{
  "model": "sound classifier",
  "train_examples": 26041,
  "hop_length": 160,
  "targets": ["pace"],
  "norm": "rmsnorm",
  "norm_position": "pre",
  "fused_qkv": false,
  "parallel_block": false,
  "moe_every": 1,
  "positions": "rope",
  "loss": "binary_cross_entropy",
  "max_steps": 6300,
  "warmup_steps": 180,
  "weight_decay": 0.2
}
Rows from block 2, named by matrix and row number. Each number is 500 + 25 x the weight over its row's rms, rounded and kept within 0 to 999. All counts start at 0. Numbers have three digits each. After the name is the row's rms in percent of the matrix's.
# proj: attention output (model.blocks.2.attn.proj.weight, 384x384), inputs 128-255
proj.208 114:482483509495470501478508477485484481473494489521439477548485517509490492474498496526524480508470501484487483521516466503557512492511512520483511506460489502517497483491520468540505476514503519499518490493454506527459532531467513466510506511540529539469450527535463488514528542476525529541476538485520478519521480526530476541485513528542496457484471475448537498500488504531524530477474
proj.209 103:477506490481504508510524479521503528515489504531511473456504533489487497533492529493504518491513507536486501523522534531475507496499475501524455471534532479524500489480521474511497465511476484513498505493465449484443524512488483445505526470548489485542480459504457483491566490465491484502491553505487465477532481482510481513521486492502539497450474513476521489491517471480500505516478
proj.210 094:515496523517492500489484486550513505528493490521505492483510450516510475486517497473477482478498519491553519500490501515497539498501501480511519528500506482481514474544509485515500515456509530478552475536505504547511467487537503531492469514498503530446496499479515535501488501547552492515520463515491517468464501544480463478488538457481503512528548514520467538472464512445525488534553
proj.211 086:442479478491499500517530478497482453472489497511484462518462510532496473518465528524540488514464511491511511536521440534542497446517499509529456498512521553540461488486525530511497487492491541490511512535487486450498533508494470475473518494548516506449484531503491493464497513488493508520495536481550484494521474501475522488500465517489471522484475506499526481496499485491532498488489
proj.212 096:503539520511519476506517509469481516472490485470529496469518508525498526499494481504498498519544509501462458507511496470506461497510503506470488481495493481498518512479508517503496502542469479517450505477491503493498514520496503473529505495486488501544479521528485475509509511484488516511458509493493453518540506503512531514471447505510512489482451481471525480501503480554479517470506
proj.213 089:455500508516521463531523517483491508499501510464481505519520520499486511505527510510524505502504487474475464498502483480534467532487497528493488493508494504503515548474501495484480491577509480538499537529519475454518492475516444475465468516567531446517512458484522527451477445517439469469523480445512523492513526440471552474560494548485501527515488553515483481515534486509464464470518
proj.214 101:510480521534507488487480563508541488509469488494515536567490486471509493455522476525481486488471468499544520474475470482530503494517530471489505530494457470508482518498479548503477521492537509592474552518472451487506510527451459482495505508504520479506496488523491479484490502495471506503493515439529479518517510510492534503497458535505513523517472518467516445561527511537461505491470
proj.215 108:523504516490514515452505542535512542526493503527526493457496468488521474495506509456469502493504522523516511497496582505471510533510478461502518504479483506476494493538504475459477505514510506512520541542531507462534476456550439530438459492484513483540536484451538549441465493529477477450555457494521520455481516466450516469527514530459455528542546541546468456522535464481461450497531
proj.216 131:490493468494512497487488518498493512502494483490521514479504484493492518519510485503500499496493502524481500483505517493511502522494497502511528524510532512516491509495476490499490532482509503524473511464449501489442544545456542465539543492524494502501442524554442440536568526445501523513459563497511459545545503495535498556498473509540530465462444494450518520482517523549481516513435
proj.217 103:539512476526533493484482518521515495525536533506556525499494465516482537482499478490491517496517474504507484449495505484499506544526481507480546518508511511461513469514477519500517550437526517489486468476488562551498531541476561491566519492485499551471480579529484473584511562473508545540451496514490488549539484543549477530461502486537456451492487458475513528478497510528517517520501
proj.218 099:475486446519490487508503474507452492472468488525494475508501510543486504515481514516553469514501487545514495521540479512502504495531507571505499478497508528565514547459534488539530484512491500529533533498465470499476519519462533505530516515528502496496488502532479478537529504479498511521474510459541492546512523491508511550508517504537498456491495494483517517524483512497500506469491
proj.219 105:460480505528513483509563449561470505479490539541529489496468544514484508492496537482487506536475482495484476537526499546463545480464434511539455460533519516534450517466555460515519453493488475532472557464514481451514498504500517505506500463494478472565501455491506497504500473504450478483491494497529490496495532477497540495522473527509522508486518493502509459523533498491447485459512
proj.220 082:513514455497503494508489514505515500521537507496490534516484490500485534508474515518518517522537462537482480485474458487491524503478532488488539512533524515496507479496501522498538511459519457524486523452531471461540504524497535501512509481511464477483527547504529502538470510522481492508461484511539493538477510486501549473510440526508492506486507465491511470553509490511500528468515
proj.221 108:519513496534555483508487541498538553493507528472547524492502470519457509500505472505496527453533493531493506481484523479484460526495504487494522513505487477453519486531477506464479537509506499527495535515535514473546472486531456505491511507513504483496536521477548498467453476511454483470513493495523525518479511498513506463493469502477445540523543509536472479523525469508491495494522
proj.222 086:467555465501516455544492507493519481452538498487449511499532483522491546515507515508505546497550487451448456487479465481522460463444527517483536516501535495480548504506501526500488521562517447492472499454476522490483494527450571492521466466478476525472462519507518491544500536497523524543464511526506460489521443534531508506445477510540529481492474446462523481502474501514526502503476
proj.223 094:477495506505502478483482494502522543507527480503524516476519485535459507486514490500510538487504517490464474503469506506514496495476493471507536532530518471459515478486487472482475521515532507507487501502487497518497523526492517451534484483503518522502493510508494462521516491494499509536483517517515507509533507506526495517500480506522500481468481475476508495487491476515498501503482
proj.224 099:493538551487481493508517504481510484506502497489457526533516501480493484441522477480455514492518483436515491479480472466523500474494516482489491505495459512464482516519480529477484520515515490473516446501525490545494459501532512478514482492478472550488537501493524499523493527520521517508469499534473503474467507495526464479477502477501547508493510458513476541480460504472518508523477
proj.225 094:522496481485511493471488484531522528510519466501513476439496482521481506498521499473527537461504536511496504508484510496463521488465517508504541508503505491487512463518513487504528510467521480480508475571529511509553480459559438528463462508517519501481563465454533535462456461569491467454546481517468524443456486505463466452488511440445467539525551517564467483487483484436540483527543
proj.226 079:513528505502524487460491523464522540527527510468506487486481498485496517491471503526510524487540513521459460481463525475474474531513496450472555498513501522482504460516475514490506501522508489474480478520508524515517490480504474486449493482472473496517484457493517516474497484498477482466519476488495501501528486478481511493497507521491522515503486520497490531493501477502479470524505
proj.227 074:473479520486490531489488543497533507506500494495530496523469468469545449447529482489462483517472452516512547480482454479502475481501546436528505507504461512472456494496497535488523525480523512474508483495504493539525494518505525542527515536472518537465492543514495473536469544520531537521501521496491507545482513509533477493464541499519474494523486482494476508519482543461513500523493
proj.228 153:518547526497501483514493528479508502510540482489499509482530476489511499467532485486487499481528526474500489472485525448520463479501518495484519519485478482468513506519491527475473533523514501464507443488520518546517487502514534503527486483476484554480511533491522498535482529519565531526473488523462479498495456536523466487439487471500510494503489451500517518463455500492552524525510
proj.229 081:461495491499509513494519506490484509484506532517503450468503516505452479501483523502504504509504486502510489542521517490494486489508484505497488478506504487488509487463527511500521470528480475520448566475463478450454538507497442478478537433560504455558486479515460488454538466461483482464513518492548481481536537467476516531511447516507505488480477492485527440537580470509453516487483
proj.230 109:490463498473493531483566444536441529488447551521527450488459544471503490519500554461511463531478490538502480537562505536471520526501451511552463458489539511537462493433553467565558451459481510497497504500430473502435540529481491480519521498514502500491432509539468475520536512472521502526493542498507474495558523498531495551512516522519525484496484512460511501500507496522496482507459
proj.231 100:477529476537533454550495532467498482471520486484489511497543493536452529497520505536519523491534510471449485496496486482533471495456502534484492516508491485500527537505478502470482504572514464540467563475465474431480512513478508471519503481528500475505460492510482463494523499456492499491485533451536480524519522471487530529504486553541531471481479514456512464550525489538464512475448
proj.232 107:518527464530523446516452529494516455496546461513469531503515448527474563506526460502525538476542512483473489457474502483507476488469517536469533550492520495443522502538447528472474544509555511470519471499503503537496479501507564480547494520482494527435502524503507479551498543507526533516475509514465499515493476531520473501446504493521517507502504473516508552491445507489543527549487
proj.233 125:540490513502513536473475527520500492518485488506513511503489476517505466505484482494491468517477526523544517454508503520500528495532528458490502503502452505523478455520480508509485501454504516483516458507515521550514471495527498520489482507480518559493534499502508519512485516517530510493505479508471498498463479511471475479453497468478492506518526498511488539471470495471524502541514
proj.234 096:521501524501489489473451550485502465532517469526484544508496448468510523512529475491467496469492507494554521475486525505506497525499525472482526528492506489462538490512484525521472530465521523444516469536526511519533465469519498509479492528491529506461521519495517517494484481542511482515515500504486540496453466528458483481470519466480471528533498511530486541465453498458523512491523
proj.235 090:504491441515522492508508479491468507489503497473488490493498528506480545536462515537566521484497523541485477500535498508501510505470501560497483495562550507519495482489502480556536496483488496554477563487487479437466499482476486505465506491524472434546497451509499518453515456473431462475526490470523489500520499452464539506552485542484550517507484506495509457535544479527455479473482
proj.236 082:500496542492484510483520524481514489518499500505479499530485515476528476445517514509476477521482486472506508517496469494523505483497479467503483483478469512502497541508519499487494479513503516519510509510522469481541464470522455504468483506520506471521518469473540527454480462523484492504540478460535495464488503478472529463511469532474489538516495522507475468554505509471494482463530
proj.237 064:510487474470500507534496534482511485515472515521488497489491490478475489500450499478479528504524457523531561468508479512495517487493522501486510496493518485481484463514484548518495516477495493490482472488518494488505494504503537528513513432458496520506495492506510488524492491492493516516495512527493503498479519503523460493505499501522534493472512484475515499497479501433492524509487
proj.238 124:509486507476456504522514463524475475453468528521453498520490540514501502489472531496495486541483506483493541534527468536530508453492462526511454490488491547543468526483505491516503464516465514472498458466467514542461521538482527480541531479499481554475490538524473473529537550473561539516472539538497439520527465548528455524464481460533516471465465452480538531457480506517535539524485
proj.239 084:479492525476475539562545499487436489408465521458482498526443560511524507499463476471469463549503482521482499485546455517484503461522503490507437447499469552552482532457492488538525462540467511528493520478461481496458521521489483500518501487526480498514478487515470484501525487482476509490492521504481487485529499507493485533491477497516508487493489485486507474494523524520462495528481
proj.240 109:525509520483501517454479531523524507534501491471501527477508486478493484475513503496503489483491499491511508468460510493494534510497526497463528515491501483492516484527485506525490529471489510513515495543527505508539456455527435543429455505467529494534544463465536558430482458535493483465558466468505514445473525485443504448503497494439509557549524521532475483511511476476465450507536
proj.241 126:510502526492470483481482526516505487522526467506470533517502479498518513502508486469482477498479535488523498475488510500536496489501522487482534521485493504483512482531484513494477519518494528491514480518555527518558456464543481528478473485489518528491548517453547550471458526536512514479524437521493522468469472515473496466483503479474463526534529515544481499480483471476512489515542
proj.242 084:476503534457485501488522498520465488488529511506461480488472520484507495496520535479526495536496483437518486507521499516506509484475485509533488471483474547496492527514527480541522509501515469483524497517522459485511483491512465489509519501558492492492525482480524509487495515497511497481505487502520483480504472495491486485489487512506519523510515514519500488502502473490522494499507
proj.243 127:498523459531530484538471506479501535489482458470509525482523481517493540522475480520522518476517517538443456468494501477512472524457542497486541523546541463480536482505481490483492518519520458470516460492473511537466512516473527479523532500490498537492479519525468478513514519480532513520486529529475495540521466544536455517467502475511524485491466498474514540473461504512539532536477
proj.244 098:459477527480474501492573434488454480456511533529466434504472560512503494484448555502512479542498489479505478568548448530507481440482481521531461433501489551519484526457571492535560444528432498514508494473508489484502509515492552498539514488519468517518490525514481515535505528506534503537462500531521489518488480489543493490493506510496508470483490468497518507494501503512519541472519
proj.245 083:492521460532534505519496511493509462478500519507519493486519477521456497503514504525504526475520490505499506491510490477530504497490490510511516518515537471497484478501498524468502518479500483510498475484450475520461516538451554458555520500530508507488447503544472449562524542471513524537468536487509478529531493508542474545480515505562509472487465464450519506511481518496514519528456
proj.246 113:461522453534537468526509464523496553508472517512552496436513509546461526557494515490510544481538502550465461508522542494445488536457483522526502480557562484505509495474519450487504497500494453511471519471477497487469525537472521466525515461498486504530484494529477468516548504468476498487457518529512465521523511503500498530514470488530533482476491497476530482496522461515481512513468
proj.247 115:476512447545533494511503504492477519475470501479528517490498505517464546534501500536522514495510513533459461524511510497502506521459483530516501489531544498528506515487503472519528497497508460484478488485467518512451544530478524459517550493511508517494477529531457452526553535445512535515482562545476458519558479515535461531483496476519532479453464492463533525460490506526511518549445
proj.248 092:468497472511515487516517469505494535495500519509530473466501514529463488524515537514523511495486522495501480539512511495470494516490479520516494465507524491508512498489544474508525459510478481538462547493496522444488527515481472488497522471483494467573507471527484479492520475467427484474493503471515478487537521450477541516564467524509488505464505512495516470515563475524426487470490
proj.249 103:484526461523526472535491507501522537505526501479533497477524499513476514534533496520526540470542488527469497506490495478488485536456501498499503505550539457495516511491509505485501516501517467501516519488484447473475529539459529471534525528527508474489471487537467461528540484471482490509462541481517490502514536480534529523519492513522521493468477513462518486501502529541483522473458
proj.250 118:460504458505509490513519470526492510482499510506502477485503495542471513527490525498557510500511481528512486524509512490500489523488487543517518473525549500492535485456518493507521494501491470524516533520439433477450539525457497465503530523557512471505453490532468478501539506469485489509504551464526499513544551469524526529542504537534521480479454522458516470524507515504499483471466
proj.251 107:503483533505491518467483541517518499532492465505520519492494483458522503504514481479461487489464506512525509478491540517495519504508519472507517513486502490499509497509499488523479506505529529465510491539524536536525480466549482535469456488478525537493541488460515531476479496530496509476540471528467524466457498528481469467499519461475474516515546506526475511464491479444509474524523
proj.252 071:465505479529517481498513466515497531523471507508480462491497505532492518533501503483534529473522484536501540492521498493500492560512498535502486491513540484497506517477502487498514485475507516527535500506524459477517526517500519490512490512519507520437500533500509476522486499505486500521467496530517509526469490472522500494530485503504453503480509472511496490504481550489497509488500
proj.253 092:449511461539528485501512502463501525454473509471503495514511507538474500470492508540547517488518427498454441525492466474505445513472487528514511480520514466488506585468530493484507498558512427511497502483491468507491515510471513452489517497479504495499515467505487478478541491468470500474486538505473475502537505505498487509495493498514548508472468493482516500472490556518499485518451
proj.254 078:461561503516517503516454496459516486501523475485485528526521484495494495486519466527524510486503530487482520462475509449535461517503522524488509528487487516504519481491473535537491532525541501480452454499482526519484519501490472488495518493515510508488482493498493484475517507484501532508523537507493488518537491524513465498482507489491508524487458501518517515466457495494528510551484
proj.255 104:484467560473485540491517528526513506498468534532507494503481513455511479509507514465444475511456505483531544477509548533476529532505471459529478499451487507503482510495482476481463484492521537497546491537513495508506515500515493508508494531499558509474519500509497478533493495472479499485495515505529553515485523494503488525534540483511458496482539514518482520487499524484515509504502
proj.256 096:545520514516495498505451515509535489503509473487515598472532456503470523539522426496469497452501536530482487461460540483501515492477513469486526549529478449479532481562466494445449514501510504505502514517485513496478509503486467477483511487506489496510492517502486493470524522493487536532517527502525493495518486494525471504505481494483515514510487505499494499491530499540492504514468
proj.257 067:429504510465497494499530472521512477519559525477451502508513521481542479509498513472501493503468512457519525494492497481524497518467493527506488489511517527516531555480519496481456488541526479516491480471501466523494500519490526471500456506487471528506512466485518515473512506499496492502481478522468459490532458537436479502470453531509556504483468498470543519499456467495490488524490
proj.258 074:485504504512502489459539459549508525504515569516524478501480564461476467476543542500481506484474534505543538579513513503488506504495422516519471472493500509530493492498566481528519440495511505553464545469488465450506528539453493485502540504536523461576512455518479505469526480484465508510491501486536459506515508519484524500537490531519528497470479508478548430560537472524469515472497
proj.259 081:464541433522532448493476488514534522540544483475519492474561490499474516509561510543507534478527532480465477505459531447523484533463477490477549532532562505463542529489478495485502534522523472519498524494484436489483523508486520489522508517478499510489470504518495494516520539481499515525496503480538477473532507492508547520508483539534520482501492549463516500522507474519494501473474
proj.260 106:475489543474485502488533486474472518500502493477490478525491507488550472495484500491484486509506465511491464515501478483476480513515515481505495471473477501492496516480511519497522489528494489488511478538535513495553470451548463533469457485490521483517539474454552552487450474548491477452537459497479548466478515495471510462521542500473483522548522521542463465485516492433494470508530
proj.261 127:508471564452446538448515512509492465497514492522451499545471518480536458453492503464484428547468514474541521503496488523517523456539506489488495510422437553502482505515499508515481485513490545466505465521535539549526460472523492551475474512454509536500518512468527545468467527538553527504527457507471506469469462542482467464470505466471496519531509496523479539468461511469505485534543
proj.262 100:486515481547519458535499512483514533495496515495537517478518498510462528527522508526507529475501529505459460518499506485496480548462481485513500502562520458499517520484515482481495490522520477563488566504531484431529475479523463482467484498528512423522518466470513516450476458510444456436518478457539524487483537465462564480549490532478487530513523543518483453539572476526449485462521
proj.263 096:518491520492497498482498509534511500529493498501511498503485504480525467467528502488479472521480532481535518503496493486486527511545522470493497517453506519529483472508510487516491496472507520471516445539528530553526480485487485487495484500488513503486501498523503510496491507521500494504512497478462508500506494492508474478472503502474464521522480519506498523480467511476533481530527
proj.264 092:538522509492471510489484526515527482503506498498462530512495488510516486476492473498484499493509484490505510451465498497504521480516507484483533526473475523485510474551471512502490527499517514464514444498498522561501484492506512524505483505470469547463509552503514514536492532520552523537497501536486496489483482520524474500469513494492497506516520454515487535460460537498545506520516
proj.265 095:565496477509510500494486519495500511476461530500534499474488480507490512528467479489491527481505509529519514488509514508490533498514504491499493512514502467507512461541483512510500513423500509477533477550489496502482489482501481459479495496538517487484498486476483502469513471499516464498503546474525524490503505471507481498524504497479500505529494497513507482494538503494511506480513
proj.266 104:488543511523510483559478511447519509498489470470503521482556491510479499486515489556510521471538451484448467491481466473532467504470531492480482538534511456495513534488476519482475514529475443470514472519466495528476515510494469449501509536518537500496484513531489476489519486492521506518505550495488496522543510515505470515498511479498507501476479528472501517487456486493536505521484
proj.267 084:557463487515500530469509489556504509536459516523518499493456515472529483529476521469487491512465532533547550464505513538477547497531483464520485502514519492513465434541511450532510505429508550494525483495543498533530493497537521534518478491441476530519526508491518503533454502527474479488485463532494523494465490478508501484504487498476492520511530482521473511492474482468486509500534
proj.268 113:513550477514540464520464530509559510546506455496525547468540457483500535489519467519498542446552486506473481454461543479504488494466519507483536545534522446453522494540480504489462549493544465512490503472506512490512477488507533532493477491474464496498496495474528527500469504537497510504521480488492481502489515495513523472495472518493515523534499481509508494514497495517525505511512
proj.269 099:488503496519505515518527476488471511454476506471501504505512541525466507510490486510519493504494516522478493523518507495484494479485477505516459467509503489557510496480501499509509457512479462494481478486462513506459544548488511447544534491505514522491481515526464442527557523459497539510480561527464460496540498527540454532478483481517516473444469495462535514462486502530525533550448
proj.270 113:541534473532515527504482503533518521558509519511504540476512470475500512557501491489504527462504520535516498460482527476469549561496503508498529530513545475475507436518474470503484530433519516493513470511481480519479522527487512464533521525531519504482477491520468469533540514488490520534474536509485514513517488503542486515511497500506503495498463498479510508484502519498521529524466
proj.271 094:485493475523568515494472542489535526525520506487549528502511477489498508514508495517482514488502462537494495469492519497459462538478506468511529500546533479483509507512485532488482511508535462484513453511481506507477498508495535479495490536483530499491481502507492484517544507480506505539514539514460516520528488492511449502486517502507533502492487520468490557473472523480521472553453
proj.272 102:506520517498486481531523455505480495463474518501483495509513524463500531504494523491505483513501543463483494520518497469494473487486471516513472475497516529515513514482520474502498475536487504519479502485500496497482515502474524477509516523476490485518499522516490491527503526482481509517490501521494510535519511492509516521530490512492521489506486509476505502501497526541530505490496
proj.273 093:508480555475471538466521483543476458509512530530499501494465522468551482483487511449450474528466497495545526506513526547454519471528452483520482482473465535512471509509518515527526491467487532491518496520514454495522471470505494534478506511503509460520517459488505539477482499526485499488511477479478501492475489473481502472516524513478517529522488508531482499513500505471478465484517
proj.274 105:547523473498506520493475530468509507501505495484516514514503470485509512513502483501503507483506482527509510457494508483488497488513495509479533521484506486459510492550453493501510536453505519462504451482503522540490519531490560503543494490459473558471508550517486482560502534491545539511459502551471479534511476558524477522458525464530514466487507450499526541466456523505537545537499
proj.275 072:501526531511542491500495529511512484480504522515508496493486497446523483513515537506473503478493535465532522477483546468486513508486462459517479485484472519510514497502523506510505493501530517514472510462494543507507518530471501485517529482491471561474515508517464477504528531447498518490467501523511466482493452548465468505453464466543478456468503453482555498480492464525509537515482
proj.276 101:513517514484497500468478541504543489525522476495472529513535447479512482507543487487521512465486497469503529459466522468524502492507540500478549565448482482449519484535456521467445523504526511444498451509526543529538461458527494536472459470482497539489526513458536536475467503543521511481534501497449505492478460521489444451463528453489494522527496484526498529472457477454520492560509
proj.277 084:481484448535530478551481546489497507478512510503504496493512481525463546514491487521530533464510487516487503481518505482502468513502499544485502500517528484471514527498485509518508512523505488491469482479495520528490504518472499476508506482471483518487495507514487481521517486476489504487483527505481482521516496539515457518450506475519521484479476473478530532478473503525508527541474
proj.278 135:475516455547532473499465512477516529514521488526524497500537475540459531518502487553513518484509507504480464501498511473528490556485505514495530533511552474511521513474489487493501512505518498531469534477489499491484525528450540484537514489496481489502472513549483460535517527467473501497458510485522483538531504504504517542503486507531495485479477505475518516512503507535486528494474
proj.279 090:547512506538522478506465512503498487535479476507521556477505446485521522537498473504470512498500534514521499451497499470513536533515507447494491524520496456515512447531470493522474514450513545483518489480489495511503502507521536495533515480502510506447497553501494492550483518515533493503462505507539519543478526504530511513514528496532477460493514473519498491498494478495533530469530
proj.280 103:517502492518501474521463485478525480490518490506498519505532486501441521502510476535527529484496512448469496459475487469523506510486508525471505535515494499498518514529454505466471529514515483545471543489501467456490528531518496481522523504535490471534497494512481475506523479458476482482491520482530512525530501469521528516544487540502491495488501499488512459503563495553460495473486
proj.281 090:520487499505484524481461519511527493512487474501479532532492475502514488476513479475502505480480499491522521487465500501519470485528494501509501518484461497494489499512471523526500510511505537480521478565490531518524463449520443513450470538524549486499513471465497536433509502519490505483569509494459529471491469494466444474505568487453484539539511559536467531490466482479521449533500
proj.282 096:468540477518536462529500532500543545517500500485524511457550493513470522524507483498533553447531502525456492490492546473501475524476509519496517500516521464475517485531491486469469502530510466479495520511484495459493496473488463513452511495528493455550483483494493530438491471495468457482549502489501498488504537469491508491542519536475507519529510527513491492533522460489465462492506
proj.283 078:491504554488511527474561509481480514472490539523540484500468529481505460480521540468471497515485530505524455542507535524498474519513468452573450451478479491521484534441536498502506461531498498542515519517496471484513504497521459479496499500516520486528520487487521491465491503477513501453520488475492481469513506503463511504493518492487482499482489520524501482518515476533492499517496
proj.284 100:466506491474474502517522487507486477452509511492458486526502518516465488493490514490522472499489497501501530499515467481523496488491490530484487483481492545499520508483497509492520486508479488542487529484474489481469522525448512458528532498536536502504485489521469477497524500462482510497476544497521470509522503512508504528507487498537503472463471502474528471493513508545491537467476
proj.285 108:464514487509511481535495499463495513475503507481502503493517508515461521523498488528527505492530493514462497504519495476514452497494479531495468496527506494517516531489495504506490495544481482514465541463427492485425548546447509443536565468530482500542450524562460448514559514426498517506467556482551444529559505486522520554490464517536539456447446474443536485513532500546472546473448
proj.286 097:526470501509484487473488471574483484514511508567498495485490495524461522493505511476512485522469517499521538508512530526495507498491474507502500508524518490520518474488520478523489477474516540451546468530518531510530486491520513514496469515501520529487509519461501523498490503511546499518520473503499519489487491503494476487471547494492468502514526527528479526491471490492517479493534
proj.287 080:512456477507453522462516489551501475513482514529476504508473534486479493541500484477528477506485475527544544494535487539527539485530468544491497540471514521507488490487494469537486494481502560485557494520521479542516492491497505517516530507506510497491541508500505489517478522501503524485497481490494525534492476502543512491522525457477496514517514497524476495472502515466540491486518
proj.288 108:524518497510494485480455537513523505557513464490498543504523449484513522494512461521502498475500496483504499443480501473524508520490533474470556566518516474463511478538478492501444567469529514442509445483508540571511484487519522519497494475453492563482508560486516527512479549523560518530502489555486488521486477520528459485462496448490501496512488455514488545453470501490540515522526
proj.289 096:484504500500507504519518498516466501483469505496529500484502507518489492529495502487506495536512489517500500496518473502484533511490514523519488496502536477518495467488519481515502498471492483437501456508519500552496504493509515505512509490472506521491535483498502492536502481520521498517515523547446531511492474514533472484489542459484506517509498516497459525441486545466530478557492
proj.290 086:491532503455533494483532519514494501503488510508505504468514503491513491497513522481517512483534507523468460511504509506476497515470483516525513484485520505480491494515524481475484510503513453494517500558487503494506477457502470516451459525464522504515488495487508528465494500515518489504544507480487521444492513497487497479475538511467500537547485542489465513484486513497492459509465
proj.291 089:509500524525504504496520492522503530529468543497549531486513531465496481500504516493450518491488540514491517502501533510460508502497455471528466471519480478520481474512508476494494487517506506548459525471529525466517492486543474505476495504514502481533539468486513521447497473500435503448514476506502497494501509492457517469525462535481492505503524522536503453509566434521442487488523
proj.292 075:510507490524527507503478568473517559480476477454531520478510462484518505541493458486453518465517491541482501438490524487537486503497550474491544520496501461466526461545457523504472544471523495505520473494465483529479529516476509499532514531489526547460458537534460458532518537472522549524514540513486493538502499539547468546504530503529480483472476501476502548475459503476528544544450
proj.293 085:517461469516485482526506453524457488455462504520488477502462517552463529522467514520556469525469545527492515542559482510511503466502478540496496494515506523548482451488529501551546479461489517493512506487491526523488517493477501504485501486514477509496505516488487530482477504506511504491504482501516494516502474509511513511480496492489467494514484458516530500478506517535499522473541
proj.294 107:490509443528522463584467509470511518489479470471512520466525489525453550555466495530519536469529479532453501468506506502499474505469519531484487515568526457491524509531460524493473516516499463501505486486472488511464530543474505480531520514501507520488489527530485449537523505460505524498470528512511480538518508520498506543499498492537528476466484515474521524480491507532513521524457
proj.295 090:513467512512479530460522459543470524529468533556516494485463531503486492530464507479474501524458519531535501518539538549473537502533465470544475474532497506551466452493507473522514466481489549481542502510462486513482516494535459511483506501509502516514454498505474519472522516502523491504524484495525522483501506480509499524509501507497483480509492512505472513519522477480499504489528
proj.296 112:517477464483503484496503489506456496465484508506503467475486492542470513516476521483521495523507494518509485520518470513507519489474509520504501501483517488530514493514515509497530495476485479499483509488473487492475513529479517478529537475533495529503468508525471472519533517478513514523473531483511451508507479517529491523477499476528520479477497472492516478494489492506497531516472
proj.297 088:481545479519527495490498476455512483462548505483495514501505514517475524453512509545517529481536513484481468526465489455539484503472489519482516492520519512481524508484505534487540496521526449513452532461482532464471536548455543445542553488555500510470496518514462450507541529449499549513453539515525479511519438560512483522482445455544517467446470459469559504479508523555530559518445
proj.298 079:544514477515534511522472521498520477488507527476498531522510464516497501485513484508497513499519456519495506433491485491522487519473529523478533490538486489472506498498457533496479543492524462486513433496447502529446503520502524461529491516528486523443474533537480447558533496475540513553482563505489495548513495499525484538504531504519521482490502490466496548479457520512568513536453
proj.299 101:520473537492458506455502479532482505532468507537492503486501483481526485505486501457488480503482497516517501506530491529495524487506505483512509526479476490498476453523509487485491516481487546460532453541514507547525470478529484514496491526511517494468522515475517515491481496524535501514532492530472553527478485511512463489503550472477467519541523521534466498486488531465551474516520
proj.300 083:498543453525535471555477509503510495461503519457493522509514476556486536501485483502544527486530510519458502472511488480477486506467490547501518508535525502501507517500488494541538540495524456498464494477489502475461494502477521479502519471458456464514501479514490493531525480497457462500483545520469507505509498484502481488529479480492528519497468504500504509492491537485507487514462
proj.301 083:485503538498509515475535476508486539518500537510529482493489531449506486483500533507499501509499493512493468529520515514480480518485467484523484470522506511505476492467541479519516482523495471547469521491451475460451546535481465462486529506542494466558468467539458489465549504468454507512510518481530475514550528470483529540545465556525544474474470517451521455546559494522476500483469
proj.302 090:472474503457460504476510504512481470477537495514480505530472532489523503487487506486524455536475500504517503518510480507524496471539480515493507493483487550519483542474521499523509490521459535498489509468476487507453527529451530486518507486508471518541460505533464498501535533473502521540481522491529481490532480517525509538497469520531513459480451479448530500503512503495495533487472
proj.303 112:498544488538544447532503513450495493476515484483489518506541494536486539488517488538502537467532519467454432500484504451545460499469526530487519491518505457488531524471498530486499528556515447541486522485477476493466517532463505489527510492515491490488473521527496474518508507471494508520481501456508470498533520520497535538480460552527512485491476499453537472547532485519481521487464
proj.304 089:518480509478475517473501510540516514564518502521492483487491498466523513492494508447473491489472497490556573492495546506471528525562480505505515497466497539474506476534485495509501505462527569528513549495531480475536480493503497553483503484501484480547524507478535520470462491500461489450508448471536519492466520470486545494525487518491496502519543538529472462539545496486458483433530
proj.305 090:488511479506507492487468525501515499511525467508486502517505489505484486484499496501511518485496465476513527491499487476532483536511529518470505536488547512491503476520477525509481516479520518527555532580474466469500493487476467510466469539541561478491485470506510511451495497508478499500542496438538552470484503474479535514529532568508491518536493569488463502546494516451476480463475
proj.306 104:461533468508521496498526465553478510511494525539521462441509517523453490557518548474522514498511544531509497525538544533479546516483468525541473481526570494535501452456547442524515488467503493525507531495467468474463525526462501495497522512517503497531479468530478491491531509465464502517500520476543470510535508483491521524537503532508546487469480527458504482516490486502477489492465
proj.307 095:520557461535526475510475501463498478499514493490523495479529479530472530500541518543544537474538536496465438507490512481499477511474523502497511502516500470508521495491504502465500519496516451485534462495447490521437532551466513444545542538508483518476472533562469454523556552441554533560477549497499448549561494490507472549488505525537522465470469477446539538515477514521529519522474
proj.308 072:507508532480494498501513487468491516488500492484472476507504509470525499480488507457502482501489534491514487506510514518500482477511502477519491488491472478494524520506529480489509476526500507484512498525515497502533501483521469498473494479532508517462508522468506528463465502519500468467500485507521518475490439520500488479494507460478446510528512500531490465472499495470523530503513
proj.309 091:555503473491558497500512542504535488477541544463526498499493496493498503508508484496475550458504501543485518488474521494465508463500493491503515469503492479474522493531499552502510511464520452501496479509505500504487504513499518447519504520521512500471488507515487458521518495481501525533488547501489523549522485502523458521490484513507514495497465491481500516500488532533531498513456
proj.310 101:553493529492470522481462519510510483506520483505491534514495468468519493523481479486463479496477527488541521446480486502513546492511562483502532534462487508480498464550466507488473528460497545468528461536542527532539475472538478546474459513476506532470525527454534552492441535549531508482532459512480541471451498499492479454508535494464460505549556496552459525491487491452523467507566
proj.311 114:505532439497515518497514473495515514528501522502510482469518509530452500532500519505547522479539492532495494523507510473493512525507485552468489473506530477487524465491530484510518485465478487544516536487460454466443536545441526474527532520545488472526469521549489456531525529454473507506472527425549463516552542443519556538553481556537521467464460524447507492559536505536485505452454
proj.312 089:511517490546528481501432507487529515574525495487537552486524438485478534516495450525469541460505479494523502442467518479508489567497524487478534564554548470478511490514430520510482560448536513478530482512523519538513453476529494525488480513463493517507517497513523495508471473506507480493521496515485554511461487492490484482479521486476466526512528506530430534465489515462485484495528